Rows from block 5 of a small multi-label image tagger, named by matrix and row number. Rows with one number within an expert belong to one neuron, the router's apart. Each number is 128 + 24 x the weight over its row's rms, rounded and kept within 0 to 255. All counts start at 0. Numbers have three digits each.
Before each expert's rows are labels from the 100 images, of 14976, where the router gives the expert most weight on average: "lies over" is the class under the peak. Only what is clearly more common there than usual is listed. The data: simulated grey scan slices of phantoms with and without marks. In brackets: how many of the 100.
# router: router (model.blocks.5.mlp.router.weight, 4x160, trained with AdamW), inputs 0-159
# up: expert up (model.blocks.5.mlp.up, 4x80x160), inputs 0-159
# down: expert down (model.blocks.5.mlp.down, 4x160x80, transposed), outputs 0-159

# expert 1
lies over: organ (52)
router.1:109112135153193131142119163060098096128103106136101102146131077146131144158115123128123111134112139118105112168158133134121104095148115138114120130172139142111093151116126116128129090125172159100126065106090109110117151140150124154105122140113154103128145134163144102112151167153100118116109166084071143144124137110157094133194123111106148127100174121106156136104137125118157095150143147136109094140137139136115138136127133119117112162110124161154117120137177152131170099104091130
up.4:064123137141134141167115127118130133134115098143115093137143131166133120107099099142198106155124142140152163145162150123085157167137089113081125141092130093150114100139128136157121132123128111154166111142118132167097110102160144157143068151175145114119055161080109125144145126158118163112167143092163135107115122090130115151094174130137143113128128112139134147131143149131107134133130172134140148085106150148121144103104107165146104119130123139101109111138105089117137131115128105
down.4:129091126120139100121112159151109116106116108131091105079143125092111117137193099107133122152074094150141126151138154152118115124135126132158155126185112167094141179137155166109162114092110144090118131151109130123099149114120088105130129136105121179102073076128143127132132132091155163114117125140146123128147133160139106144152130122141096129116116122141168098152167155141110128163077094113136115152111149114106136164112143130145149132101146070143158161113128125159127109120110166
up.5:102139123100082182149133169163129138138128079136140157145138125176153118114129106112133090149141094126101160126119127133120115105155112085106109178154111125131140128139120117123114149166113124123113128141161130099119125124147104148131098109105139104124118088122120120139101123086155129090181097131135120095153126166145125122137158159133161121106129116095136122094159134092134173112090158167105113100149114159153155061126150151149146105122136108137138132180137125156097146156120052
down.5:141138139152148130132088105121132107128127131124165126135138153140124109167133088128170113120100142186128047174160126174142166136117153155147191114123140134154088153115101153102171092121116116148164133129099093105113131150101113144127119150103139122117172124131117120124130122121094135138138105132145129157125126123096143133176112128148117115121113134119135104123138101157118182168103057133099140123090122106130114144122145110158091133108086106144096091098117139126089120115121175
up.6:071117131143145147132194131139141136155131133193139125194113124108158113088181136120115138132101140141118113127101133154103107085163137113167081139112140099095153155120125110120109139128077106126122131119088119123121149129105142110107106095131124109170118142148135126111165148137098084164095133079129154096134126108166145129127147139117137127139131124139142142120180138154135092150160120121136104084114132080161124124154149135125073148123149120133165133148103095112114168134092151
down.6:126108155151157124099080129113168162110106127075127069102127156159136162122139149154128145151113069129110186116165116100124121111089117123108136137136108144137159135149107101153144166120113143129084160096133101130130163146112117138113112162100121172128111069156134133112157151120123168141128132155116156123110143111105104146177104091132181122097109113132092147092086092160148126128142158134095144142139124152111149113121103109127105123141170099127121085147158129128144129119133149
up.7:127107113162132106180107145130094186101136114137138085115134151109119112144115140116165091109133152178152127163090154149165122124141134143135140104114103125111106109161144149127127077132075149111117143107127123103125129097115112077132138087156108166137131140175147159128085129096123140118128138133113095124169120162134123161127169137151099167125125107125128100065135113099157140173157135115170134092151091142149141148103110144166140131069118119121143114119117168109139126095124140
down.7:121124134168154145114108146120147141117123130115126154143107128137104157066113116103125077127084168114145174084138120165175124116109098104123083123150148101149180099119128136127144104090120088166146132164136079182096124073153116093137113117139156176082100119108108134099134100116164148110090113117129109153164140152096123128137117152108168141141112123152136151114159129119146129165138132151126109135139144137114127132143107120152133164082091120098144109148124130158141097105132143
up.8:078091149134158178140120139116118125151120090103144143163088122116131116109133140140149113151100121119097168112162129139156117089093151168128121155127141131141144123085124106116134127132116148145142148163097136095155111125121118126127145104102112201161133113094115111116091136135091129070155116143156147116107163165116151105147180165122136121108156149122112136102142111183160137131102131160157133128161151067178139079106120124140103138114136140112101092124140104133121115114108096
down.8:136108137181144159099119084128146172120143111095146123116112088118183121119076130156096088127131185125116083150121117132133103103137164146127133140091154170101132123128121129165119118125118108166120120135126112117136065112092085118135149106132148136135141102117125119113153073161145089114139120126119138160121110110108076140135149121119121140125116149160101155089200158146133125142103123122107131157136127167112124157126166123148150094166110151127078117118107130126152135162092134
up.9:120070124135152156125109089150138127111114181133119114121127129126119147129148124172163129116161102125147131145106122157086174133094107146124092098123105142114106109124130105105134101178117083072161107112077105137113080127150148127142101105145153118107089160104140155131131160155164105163142133124133143145138124104132095083179085117135106137174162110107141136129132133149098171121120085116123122121136132168126129120129147113071117103163122137132160158148117161100102165130136116
down.9:156127139162131131142114127127145102128106130079117118103101132098087123145149170179179168136156113150109078144126164131167151161127084135119161116107123126134134150148127117099088137145142141143110140061131133130143146108127124161118100099124123082097111112137131123167152148147157117157115122028127120137128108149126088098083076153119118119143104128140120125112126174146143099113092112115107137139124131132108169136163115132147108121148117139149132136110145156143153130107109177
up.10:081115167170138095150110144148145160118121127078120172156110150089091125116116119146115123135119097100121087086151131154117130106137127131181141140116084112115134124130098171115118136114125120143061113130140151090153149129187116105131126108169107094090127106126179116147100150156122143128129139146101145137100138172110146096083157097103126153185117131163120159136128114130198122124129129143138109142139094097133110112113123136098138154110134167135133136082128114129133122133142153
down.10:126127108138140199109134141100109120158164101131137115121102111133120115079181117106117166057120138116132119138157101102140087173145156109108133143103146138124099104142104119113129132113129126144137131143123083172138077150143132111130160152134130156109080096097093144097140103118137163134131131151086165156134125103185097143134074127130140098140162105154117145154123103167176114131120141123117153163129122125146122079162149134170117134130107138133129138088089138131118132108125154
up.11:151114120115095104091119109157179147148092171151094153158119110081124145114168092138159119133093155150111162144141153121099127113110113171098093132096128137109152102135147135122121107142147143134104115112150107136109122114089120099122161114162162157155112160150100084133106159133125091111143108100122139136114165143127119101124128138178095125061124170134166119168122138170129121134151136115142124070154130128120119093115141132144142105160147083085120093083130126118144152123113143
down.11:155127130073117155119124108120118092102131101147140144119109147130143170114140164113129103082187088154160133120130139119092123118080123104135175122130127141094125148123141130169136129114139159120149183128106110144125151101100159164112159117159138169154165138130122128134086080164104107115111141137092126093145142154155138122120132097117123133133131111147155162155100116098074104181111117108105146121113151113146188075149104156107082117118111129116129154133124082129131128114134130
up.12:149122086130096143173100123171166135118165124087159108120154113125101082149094163104132124128133160111130099112103127144115149094144131090102141081114138119114138126130181144106144135125107128164182152122128150123126113111101098150101096070145110126102112116158127105122095181145132134128164153158136087082105144147128152146146143127107114127122171103089127097152129120113132136104146137111171110145142137083102125139179117151112090141138116142138127148183135159154159124125103139
down.12:142160133096088124155119120107117116152131141143137133167134155123158131125132098155155134126116148145126099101124139198116069119155148101154140129114150140095138139105119156156117141108141111126082160140133134179121116162177170124129153123127165163184158083135112141158092115131102125125112125120120133085112153181138132136138124127110121145097131102129137127099097085118129101118098102119121117061121137173126145108112111133153117190179139089143117121131137139090146103129092131
up.13:219152169144112112125120109118109108127152155122149138114134124079110139154129121164111099125093108132172105137122119148103159122152184178144144110099116125112106121126130134096131132124063099114140157117118138136126102117112162105116114107139099136145085118129157130132126175163115150113100105124121154168173141163123161113141076132108131112122132120104104149132151133083135122171118130140144154071165136136135071141126134074133088141149105120125118133099109145122123124158148130
down.13:088147126146145114124142140139155144111107096117141109191142106096096146103179166128090126135139095110171098140089119103109116153132151152134158114094140140109153135105115088131153141087118122136158139125110166107130146137144083081144103140112149147114154066108133121094093118120103122170124113125109171114125126158126088124103095139127137135114136085086128111108102162116119117080129119149111160142141161097153138124159151132129187148092101147137119168143134158114141100140159117

# expert 2
lies over: air (100)
router.2:140144156140122105133081101097157128105146159108096146121075193098139135160118141121152126112141144124127151139093129166164132149149152145155176148122121124140101138176141115092111123136135125139100126107101154122118164138125098104142114096140100130101099093117099153133146131097127135144133144150188113133153113176094158130103150176060119132085145109153106137134155142165142158133109135115157114101090098123147100143143098124124172125142083093107139082107120116112139127144107131
up.4:128118143079148153122116145097159111146143120154128140153134070104080129058121131151130134131108058145132107129136130137137174148128120146128133156153134155132138114128169114111140147155162122121167110109113146099098140143134141139183178119114142147113123165128108092099143201139155119095146128147118109117132119053114128108114112139135125123149135108132161147136109128116154137161136145153088160139126105139115134140119124084105168097111100068138114130116129082141154091120134129
down.4:098119143142166149139124093156121115089128131118103059107147114135135123094108127107149112086119125126173147102116133155167075132134174132133169137087092135135135182136131135088092163101126102095067139089146103150137108096114150140113090073158097110121153128115138129139134164143082116170129133098141122122082107143137128150098144138159145138131136163105148138142140123168127122149169118102157146164117102127141136171120116138151109113114096115112153134120123115119107138150150156
up.5:164066131147118132117117117119129152119128077090145145129124092137127146139155148161166142120182172163079133112143113125145159138127148156110114128125126145151118119166130041126098175168124108129111115100124124103136137163139081117105135092138133171132095132114143108073149155101126186132096169151130140158145144133102151129132107139101133134110135140117086116088108110144130147165110109129151075103101130108126133140141141172118121149103112110128144120107168116118127127116130149
down.5:122114127057114119129138145124116141122161142142110122168157184118132140112143167135104155104099092095146090155159117131102119122176124098138107104114087134076199127104153166132104084135113133140131127150131153121111164130103129138118150135091118143117145132143136134101093132144113138163115119110079144142169124143119111086133106092144172170125169159145146146174137136147124139159096161125155179109103147126136126112103106122132108119141157143148140111121124130099116150125071105
up.6:127114099136096174159103125145089105129132123139158153143116117113122134090163144102115131135151149128152192122169136133100146142095105148088157108176127143100124131122157143120108106097096136184109120172136148122071132120121104149163132200117158155118119120127123113141096109192150138134121139129165112125141107135113116119162141106140141105097136123175159109133105142145087128127103135152078099127110117149140126136126122156108074129125145116074108147145107130087127110087126118
down.6:151144115107088097162144093138149110117120126166118096148117090117128105136123142154140149133151146119104128100125146083132108117135141114129118141130139110122137148110100129172071101088112143089107148134076090135149127170080130149142129096162123131166171167150104132121102137092101067138120119115126112136095112173127147118117161128124125167156100164143119123189158096078133159117121185165126120135149129117109148132087123133118136140158137146110114158121147155162119154155107133
up.7:128138099149140126143170117100132122110142142100146098114109172105160114144135135117116144129138110127088166166122127148146129147102100124110146148143088151138151109144138117163125135102157098245133136147151129112106128159109126145197104084108150098149154115130132140098134126088162114095124136157139112169143122105113172154119153149152128090083175144116096110117112121117121123127126127139135142133145101116133163117130140113073114142119131109132089118176149095113127133141112087
down.7:085139130171097162150131143138145120155114150129155141111131192144112116137077100139140166122139098113106072130115123098148125129116121147102111124164124139123121153096080139106177106152124172084148148080109163130123116093097113160124094112142135173134090139067147123128132136137118166123126139105108121106148121157143112087115122100123137137143156125158140124117123104146118130145139077146081144127130118165138095153106136127154158099097128113120145142073093172132128151134167146
up.8:161142115119122113120083123140166111124155144130122108103116125176128111132166104122140170120156185157120098157177139139187156146135163123182128123074097146113152154144128122102126126098114084114122106145133131103138117100112104109140126075124122105138166105126119136113109103121139114167132158102140133126155153164125099100101135148075151150105141159099078113126144145138125124089069128124152138099120137114146116153099124096094123150144149120147145115105118093103110173169123134
down.8:142113116126083146119127112102120117115111115117118134130113101107144138148157158121117137144110065091150101164103126065107144108129139148143118136161107128107128109129169136148118111106125109118156118137125101191127116156178175146149153143114148125151123160150117134141087143135182154108147111093116112123160148129068115129127113102115101163095135092162113132154127136077179147124140138103174130190139121123149142138123110120146110086152130106125097160160134119110079135132130081
up.9:129137136129142128143157173105082106144116146161122126088133092156088151116133126150135138116132105109129086123122115153115123130150138122091122119126118074124078113117121161157128158136111155100095104167148133143140127137137177159115089171146175153160120131167112086149100105118149150116164130080144104162138131131130107137137131111133104117147107132126135148155140123103173157137133147138105051153159153133104127107132142131169143067163138106146149110115091121138122108083170104
down.9:116104118134151116125121125136108158160134126127117100141092151119090130094098096116110168123117134152156115086115158117156114088127086110126141116125135117134194102136131148145163131135117130083160114154141143145101139081125113169109129144098114130148098188109143121105162135144110155116131133100082147106123150106119115082157105122157114144138112105113180133055081103155145104156142106135162142106128122144096135114154137139156146107148151177147079175158124152133143109118124118
up.10:153170119109117128151122134095095079129192142132101146136144146112162128142143112120137149150155107134163107149112150117128114127099130129130135137118129126154111100131113125115141116123108040142170126130108112088181120124116130078137099103159157128111131133120110117184132148101141089131139143137160130105131129163089111134158145060102134160127129172158118140122161160141125151175131112122116176072151134138106122117100147068112121111148095127084123138101122113128117156117126121
down.10:078122117176113135117155193108140092084091131095150176134155135131122146126137138150136123129124130109114133082123169098126123108088123125117139137127097169123109144148129089120146122159126142114139090121148126110161155087084098100155133115123088139126173139141090131136083097107136099104109141103095129119137114121106125093103138132140103136116125138149141146117127125178106114106126121140100122133171178154119097166132110117137170170116175101141104136121149076182118106126157149
up.11:124144161118107144136093116109121147161110084116131186100168096168103142152133126137142057105103137151112131147103115083130149126166130139156105120141153103159145155155127115150150156118113154164106100131144145184099150137115103118124123104116118090150118152165091131093147093118156149107147122139071109186145126130117150155156073117154144131139093131129126112125141126109102142132155112150112122110125124136096107102101088144142133134111174179109094140119134094140142117133167115
down.11:150145131163108112146136122166130105118133141107151157118060182122165127120158116119167155150100150132109143145092128126139165080141145149155112136141131158127112107111116133131122083172143141113096134128125163140106123094100136095112146137123195116119106127135153110110146119143118129112149141110129130118145119126101097149155197148137141124141126152140130126069160134159125126157121170138134121095131084106133083154175166122141097106109117161113118138096106182105112102117112074
up.12:123111152139132177135096151128139141152146142114159083114133128129152109157085098102138134142185138121129150131164076133139183151147128156078104127112141149131121125108129097079054141090088155104100086122138129097137108136158115112146158138126114137167147113129147129106137092092166132151135141165157111158129129117134111125148161125132169093127125126163075145105102094104099125104118126145150144148111142098131130171133116138161139104112163126108156113147085130113119111131087107
down.12:174085139094094122123127120144103145060138114078101126169157105123117100089144132135130116106146145147128096144119181102140086104122116115134150131120150090148145146140119115118142093199104137158141148116147117119095089113119098089119134149161111141106122154154127148141089092092084156134135121089136122109104113129078116141121142078117110116148116122111155123157132136133138135149101166112154167138142140155132108093136126134135138123139129159122106152166159126175116074119127164
up.13:149132156143132153101089137115156088148139100084087125078144131157116113108103115131120120151153115174104068101181160095130145151131137145160078085111137123152132126127119142141110163134122128041126105147131129129132182120130155131101162113109128113134103106111127095124138145098123140125117138109113145156152179110141129112165143151080136150138162130130123155101096114137154120168150108110129108130109160146140123122123080125110135157114169142180131128112131138129161145157096148
down.13:148129122206108152142117101129122135113123140113142139113126113148096131114126138139107117118155072172095049113138101132152141120126147165144103131143131120126120169114091097134098145120164122098114134084108125084164118126114134167125065140159115162132104142122153125166091132137102112129130123107099109140140138143140133115112122121141106100120134125134171123177131129115101120093165118139094142138137133148131136127097120104119165135083149089152132147058094141111142147123184171

# expert 0
lies over: air (100)
router.0:163097135156107082105132082156147108127122167126117121111131109104153087125171134129129119115117168139115136107110172198114118112162179163123098104061075117105129147097163147128120119111039146136155148138134121119171152122097146091136141118130118121130128135169110128150105094128159151108112102114118152124119150158124121105128158086158124101124089150155137137113129155153120158150148111111159145112154144134144128096115130118122118097146148098142131159124104102140132119147146151
up.4:116103113140112151132167111139110121146123128157128110185121072124132178120161130116126083121147141166104096136167111141124132142087086124157127132144133121115120119114153151112123124162062088117134091106109156112138136114123094139102084140153136134112148120151123130145119114143126107115204129101125124133118067130139125143149148081167127105125164112119111115126138159122116108166115131186106102111128148152074110150146156095146112132133096124144144138186111101122134150178120104
down.4:121146125101096154119116144116110128070110138122110087155105098115112151121127149106153164113144097126139110131110104163134101098159110103096177129153119084094123161115151083160093153103128149136156123092119127153146156144141097123128131106102113096140082093118161111136166120140116111160176167146163138124120115134135089090079140190110144108142149117164150116126146144113145127143082094150087136136120152157109199136115123139125106119140141121134141134148154132137159123125166118
up.5:135175111139139132153147153163163146136129104100120102143085136127102129176116122140144146086145143113100117107117080120113100113097102118168171154144100130121158131195135094131120107119115082147113135132127144128108096138150114114151131091127144120135107163156161096088132121131116128181121162116125160123146106169110146152118133143127110146101167091127090165134165145131131130123138156140128120098137129133139133149102142105111098153132148118078169060139129117071088129156132089
down.5:133114119091153167136101115138144090124129141117123130118102091133121167165129132100127175089132109111115098135116109140154101121118127137146155116167129119121161137144171128116077117062141118119180146126138105147166127151172130149140146119116124103139124119090134154135110131189116158148112124117136124126111117127168135133083136117102160156079135111146081121175141130128178137128105193148129123141136116075123154151082100138156127096135153083111154081138123104106117138131107154
up.6:105125151152146169143106114119147107132126146171123118138137090118171106137125111154089122084148114126132152118179144146138142157109144112153151118116166102143084110137115157167115142099150091161100109153155113127117135116121135098091130101179114160187111086107129150111121129077117116120167159121132112151120166080139092131166127132078157100118110158129133134151118087104111107135135087119109116155147155165107113114141105119087151133095160143137126127113165173122111110115118166
down.6:158177121125113101159174111141112103078155114115168122138102174130110117104114121153122130134154151146124086134105114135132171102115098124129127119121129152122192157136142137145171099151121178179161090122118118145100103169084110153141152104106130125141156102109090127110113143110151103166134142159096129076141155169144134136115090104144115134114139104128101130114095115120098112132123156160182141151165128084118129162160115121110093086116103142119107125130120107155133130135147107
up.7:126096112142142140140127144123121149164134142129135086154095088093186108137134108162164161131150095096116141168112096135080140140104081130104133108163114080156125104125118106153134121148120117148108132124088114155111131145095121175144116069146131116126096143123137105165151182145110118111132137123161151128111116115142200150138115122145158139134104152159125089103158103145131173111152156155125106107122133130124157131155142144102084106166111100088118121096132132150109133165106112
down.7:110112121100155169124125139173151126105136132118148140178127163143108113142150165106144150092133143179141096117107121071162141116095159131090174114127148116108179173144116118141122156114123124110134127134120176129118151076115133132098125140144124141101064147120134128152102109093122140157120132136146090092146116141098108119120114131089120152143175136113094114169154113104143112122143117114116118061099132166102077127109104132110145125113149111127129108125148140081103142123140183
up.8:107135119132110147124113112120120155136129188135165069126093151087137179094168117132139121129132094124142176071097143151096129099098105143114118068153128103135114112090111179123127104118127120116129111154141125107167112107131143143112158152151158163124137136133112142120150118175112106097130127159151166125180137103115153152152124145168134111148107119131123118107109080120139109157146115136110094149098084186105104117133108165141106126103147140122131092153123138134126116080147148
down.8:134142131115149076130138117149165172142139109123112127152114079136121118126099162162132143080093136119136146137137103138141076116157125115171129128166136111132179145160113115116087094089115103118131113119160142150154110132148163154153110112121105128147142162118126160109092128137130126140102147075155120090147130128111123080103097172126072166107101141132106131105118128134095126112139159146166149144117157157145128120101103116125135053121181140117140186137121160103122117133123135
up.9:105134109159136167099069139127155098135119134117182144122116139105127156143129123121130173136131135121113113106151106098115143128130122173152157045189107130121144149099108129130138124114139090120205107127126114094117182115122101125143128129128142119127113104104131127156126137131148155104121161176155115108135127167126146116121142115074155145143153145169130139138130136100133112124160127168066065106131122157124106152142089103075124121116139145107120134143145113114136148162112121
down.9:129137115123096200115142117138142130129125158146136143131094119108150154127111123138103156117139122149081135097107120158125168142122092116155126103105129134128119140128102178172144120091115134111148085172115121107102137131070098126125156103119119127153140100158172142169097123123110098104139134122138137138140130134098135127170168143121178147133131166126132119135122109062082047125082091164109108101149145167143120142129129122098086164138139166128119105120123145116151152134135128
up.10:144123115126112138087081167122109116136115137155128125134106147121177095094166112126129134150121176129140166142140128106107148151128146112140134105133118155110106112168115080109139108108094123166159151125117113116099141137108120125142097150185150144149164116092131172115161096101147125147193126109129097123126135134113121112121122127092123148109159101135110151136092083118118124111113117094111109065122115158157162157178091160103164079165123114156123132154142124125117125172088111
down.10:110119121141131133126126126116119142144129104172134102140167103123102128169122115133101128124148092122131144091161144176139134096164078131132069115172155087143109133114141176162104120113110138103128116178148105122127151136066132115141076129123081131090116100132100108136112109153119149110111091145117160140156131146091172119151129108090185119139108141159161093101150135143107182102116124121140135136136121096100105161122137108134147126143140133145123150145120082091187129135119119
up.11:112106106170179123115164135138137170080121132104119108165156119153108108114167103132123123119157123110128135183127148164088088087110108154193129121113134119111158108103120124095135189112103141117153157126094154116137131123154108125098091091152141114118101100124083160123115145138137135127121139119166155138118125139135127108148119124183135139130189120096119127131155113127139152165129156144103102133206097107111126107105119145132136127120131118133130118174117139088098097139154103
down.11:128149154089131175154125140138109108127145066106148130129147127116154098134132111110145147152112148081156110151131093089172126112096110145103102110109145124148152114125183097126089136105084123128132108105124114091138135123102120125124099186152152138076156140161118125129141102131149139109116098172142091108135123130137099108137147153141139154103136111137117117126119179149169140073125142161153142142152111175125104137076135132111135115082140180116114143088126150089137172141115137
up.12:145154146126140154121115126100119089146092127115150157125107124132133105100148091084104116105145122124140104162147140137102197113128142135163117155162156133099097136115102116082102148130135137133085079164135133156077131108111133126148132153119095108167159128191107119167105123157145107137134110107154109106122111106152113102122138077101123111139187105184140157171151119088128172117141139148102131143144126123121125108106121096164115105136115130142127124182096147109144133153121097
down.12:116111119141140178115123117121130139135127121155104131123179148148126110120101122110135127144159147101130135133132163129161152094139125106169158137124114129142109139114141165156108146152113125133127136183134121114145136145132113127130088071121100108131135120125121126166183131107196153107159113128162133128121128106097101123156181122092111102097140117115108178098166141078107073127112115107165123149131092097157099164146155128106120166096149079132114126109132107136123097154165066
up.13:134149141168132114131112134113108121074176141112106117137084183123132066112118139118132147117057143143153142113120134162096103142110137132138114176103102120133114130123115146101094116147154109176132151165102110127131118120158113142157128119165176116151134148149099117127144120115140127169124121157122132098085150137111146118091130191076165144094142114146111105150139099112091151157115124118127092160122139103116134137135109127101155163089099168128115116160162148087149108125114139
down.13:092151121130176187141142118136114087136147093156153125078128136112146124156179102150122126102105141117073107128136102139130100153117096102122154171135140117151060141146139141147147113125126124099100093116135151155162152171129068120100058111134094150099132149145159143104131145125132099114133135065125103139137089155133102132118121155154102116144148107108117150152115116115120140136124161081149127099145120129168140118088111137143130129175115108121131119127157130151121165125137135

# expert 3
lies over: soft tissue (52); lung or cavity (47)
router.3:110148094091127184150165100151128170131117141136154138128179169120144143113129101127135134110145115126119111142107117089131134154049079092096101102118165159110162128116155121153154144130108152113139153133194123094122127132105168148142123120128139156126153160121131148104137097117159089169165099151110134138162103121130158108145105156129140077141119113072122113099110121130104108132125110120156171154169136133137137133160138141099171137126154136154127132166137136137111155129155142
up.4:079161153148098113117060094084128127134105085154190106113146134142115122105125139093130099155119129096170146071138161157157143147101125108091159137126101133145159106149159134113173181135156117122165146133084100127092112134125146131153142147123151131123134155134131127131122122132131098107147139143143153095115142092136100164141125094137078114134127114147139138136108117160083109120126104146148124160097116186122123145139113128135149125116143122084100138197147112134135133102131143
down.4:159109147160142150186133119102116178110159085127116168134137132140113123111125080124143118127144128154113138106185119114105108091103188153147123172117109146128155183099133073135089135113121123120114094145108158097119129154154134151130154106123135168128126116147163145144139130145106095155117137149117134076114117140154137105095114112093159146107114128169096142130117071137108103131153158142105114139087111104144119135115127132116127113167112116129135089132121157147097151115061153
up.5:117127151106107141122098137125148156061140116126135174130127142134119162143141140168126141143141130114133126091052131162120070136144097101117123123138119110135134161125081144152109103126130113125169125138144123154104132129150130093131155131108132072119094132147107144169186160145145074101104096134161109116096140127149135105099167137099115121110137143138136173103170125118138138170126107137148071115149116129116089120167106124156131094111158116155119138117117161165100125116108173
down.5:120139130166141144116165147129125103129118123118139101166147138102107139127093178143090126143139146152096147104128118100141129117084130088138169133137150083137133125137146136070089116115146126087132146117105122106176154131190119143153102154115065131131142119128124130121117116185136079150120149104131113140159094134146105145136099132114111136073117129107111160153092091091139139147103180155125127118114137142156122119113185117104092081139094132096173124154115137122140147137114107
up.6:122133138146121095145137137108079127106129174124144133161154147142179128122107140130134169189154106150143148131157106140140161147083129132113099077138136105136154114126107158127120175085119119128180140101127088135140103125094142133138093115173169121145097148078099139133156118167117118125117118153123159146088089111156138133114112115118140091152129148104170124108134121136156138109110101153147147146116131168081116108159135116129142115116170109153093138102122128156085086139089095
down.6:142122116125118160122137132132146110139128074119109147138115135145125116096074157170118099087121111093143102128149148120107088147128166141172161135154126124167181173130136044178111114105140108102138146137146089105111120147145125185132172164107136069129175104147122126124065141119117182145107101121106107079123136123131129150115130153130103152082120136116134151083131138124140149158127098141126140109135140130149149125146137133131171112138123138144120113150133139129115120109103147
up.7:066135156155116098107123123134159092091155154131116151138095071143137144101137127118157095126166139087149119120119114111114093125132168189113114116132123111102117142088136147120110143136140088166105085155154146133164119115172157145125129124127088173134066106145119164113140150116134127146118122117144132161131094100106161140069143139114167170099157128126110139153156144158130168116135114117125141133140157087164102090144124089132114109156116151122166155106116131120145131145123128
down.7:128134152137147112161169154140142106149102120126136173168147129123101128121141124083110106101148132153131104176121111152162104141090100125110104157151096110119148170090103153120171100111140118137103124212117149152085134139145121108135102114133169168111102107148128139109112133129102087129122144155159110124123096144128104164087104084130154081111098139142123107116127145165132182147143146153118111101088099105132134159111119138120116112103090141117120112121124132149164130112108183
up.8:103118160114074136136169121165206124160195167117134171111136124111111120135131113128096162106085152110129118100111115132139085124119115143163145129090131115137146135107180119144131149147133160124145153109122123132139118106118109115153143106113113108120139123131115147169142142162133154126118151109108137113088131152156152114093167132181131128135113130125110144100115105131177094084100134083109094128104154106158130139121088120169146146126107126115159086125152116102078130165095137
down.8:122120130084145163135180110148112173100141105134114119137113164079167137110106083133107126145090165114175164142129109164143180128109126126156146153169128145112127108142135101103149137155101148154133150163090159101128149099141148145105079142124086135137173124149133111113126130066108140097123141152163168102116131135145135109144157148122096137130094130142143113131128119172130195120122148125132126129098113145111104159079153124135098133115119126134135158158116122100138092090153142
up.9:136118144104174128135103070119149123164112071118142116099132117119130126096116145128162117143141122151141128125133121174120119137106175166104150077098140132133093127115081138114075135114128099115161114137161136101165107127107146108104132132123103095147085141122143183152100081074107156155128150113144138162102132124105144100167126090094131154128155114142155122149151116101136140164117114129102174154132144126148110154139093131152148131093169163157115121150134131143113119171092109
down.9:148114095160130144161175105100111177139108124136126112140112119131125114108159158081087131132078075167135078163119131125114106145125167164114143114096106110100079108161159130114116114170111182147110149111127155116097126135089100125099113123142165128142124130140179152104139168095144139152165095096152141154146124111114122144122136129158100131145123126166133128096101126153139102093168112157154102130140100096133113133128154133150153131091164097140121139153162121109128146096110125
up.10:161111149128130165127129116142130136080092159144147174146156187094076116185155153140139118153099133108117152138101100092103110144088108114122133125138136091093108154125142181103159153133125156145125123102080113103149178124114125103128128120182145112103143119147119102159141138072141106121115130135072135116126149166115125113121137152140176130135108131095127145178103127148098094100109077130137125117115147135138120118138116149140132141099139120156116127093113147110112176155145105
down.10:139141138114113140146124182135160124121147121105121175146159090107153129150118131123133108147155123099139178110146115117140150098122149092131116135136158139117118091143099100121133091164144143060075120135166080162141160128116102146126149130109075106113124141143081128101131174146135143118132146123128154082137137142115149145143129103110162155135107152135146113115151128102145163116130190162144147157136095131109085123093126115184135162114117112099140123135137073102073127144108138
up.11:124138103115106150143117146102142117115080156166163121129120177102123104133156113095135139127139148135102201124161110141092121149096140162119197121127149110121146127067127126101120120120168118106096125149092137127129135126160116166083132160116102151140097069089130168136125115074133116099190119117118162126150111156120131134116144140172138145159137116141115131169138131161136113104101136121112106071121132131128149135137137125118131150098111142108108135136139116135073125163116166
down.11:096140108107086120103142116144108124115129124133134169140145084135109114127163136124153170117093134120149177108124124166140090106165138140137122136139092154094102151158121143114143139111107139139140194096110129151167156113093039106119117118126097144166165179121105107140140148141115128119102135173102141135137124173141129107140136134092123137147104121149073112096126108121156146156161153148127137159121140094101108125127118133095150137109162079138136130117085136171158133109148141
up.12:129177115130119118106111107100113132112143150099154109138143097094125118118137138138148127145137105142137122126167133119131151146136192138182131141108133168126117147136107164148120131096106134159092138097108105109143098135155128098106134126196175169191129137113160093121074143090128117119123102126162137157182121124124128118151121126132073103137088126148139108076135110130138145114156200118123104137145100113128121121114120082134095172148155106137129124136126136156104167112130094
down.12:119128128138127175142105112133131120110132178109166157143103063111106146143196124094161144164123127134152114127156094122148122125167153052119124112108123142103146107114106095097164097154127149156121146159117131150153134134117151149120137144111074195130118149101163129146118146121124136121113124100129151126149117112126146159137086130118092144155117122121091073119095144130103125107124106121128150133113103167127139149134180106141133183117101164099131132129176135108132128100155131
up.13:130135134150099130129123121114145096085139151130117155123075103128120124127102140160168060139133124143086135149130146159139183164123113153106112136105129150127141155141138114118039134101121132082103166090141122141131208107119103096128113139138111157131152102134145102143149121146133103122123145165130140117135100117126105146112103103124098111110145136125143151134132124159103101094169076140146151130117137148139148154142110159110117186136095124106154162137146129110139135171100087
down.13:113115110080141078117122139141144096178128133146129115092096145131133148093170101153126070165128116169079164110172134189107111144116129175148158131104140143108134105128116127138111097099112120166063163110120123167159094148105171157144126087143115142133126150114136138140103132113125110111141095088116120134142124138098134127158139127139119107122142156121093145155073112090102088108134144132117146153128131144133122112157136141145126137153091138105116146132175102139106117146085128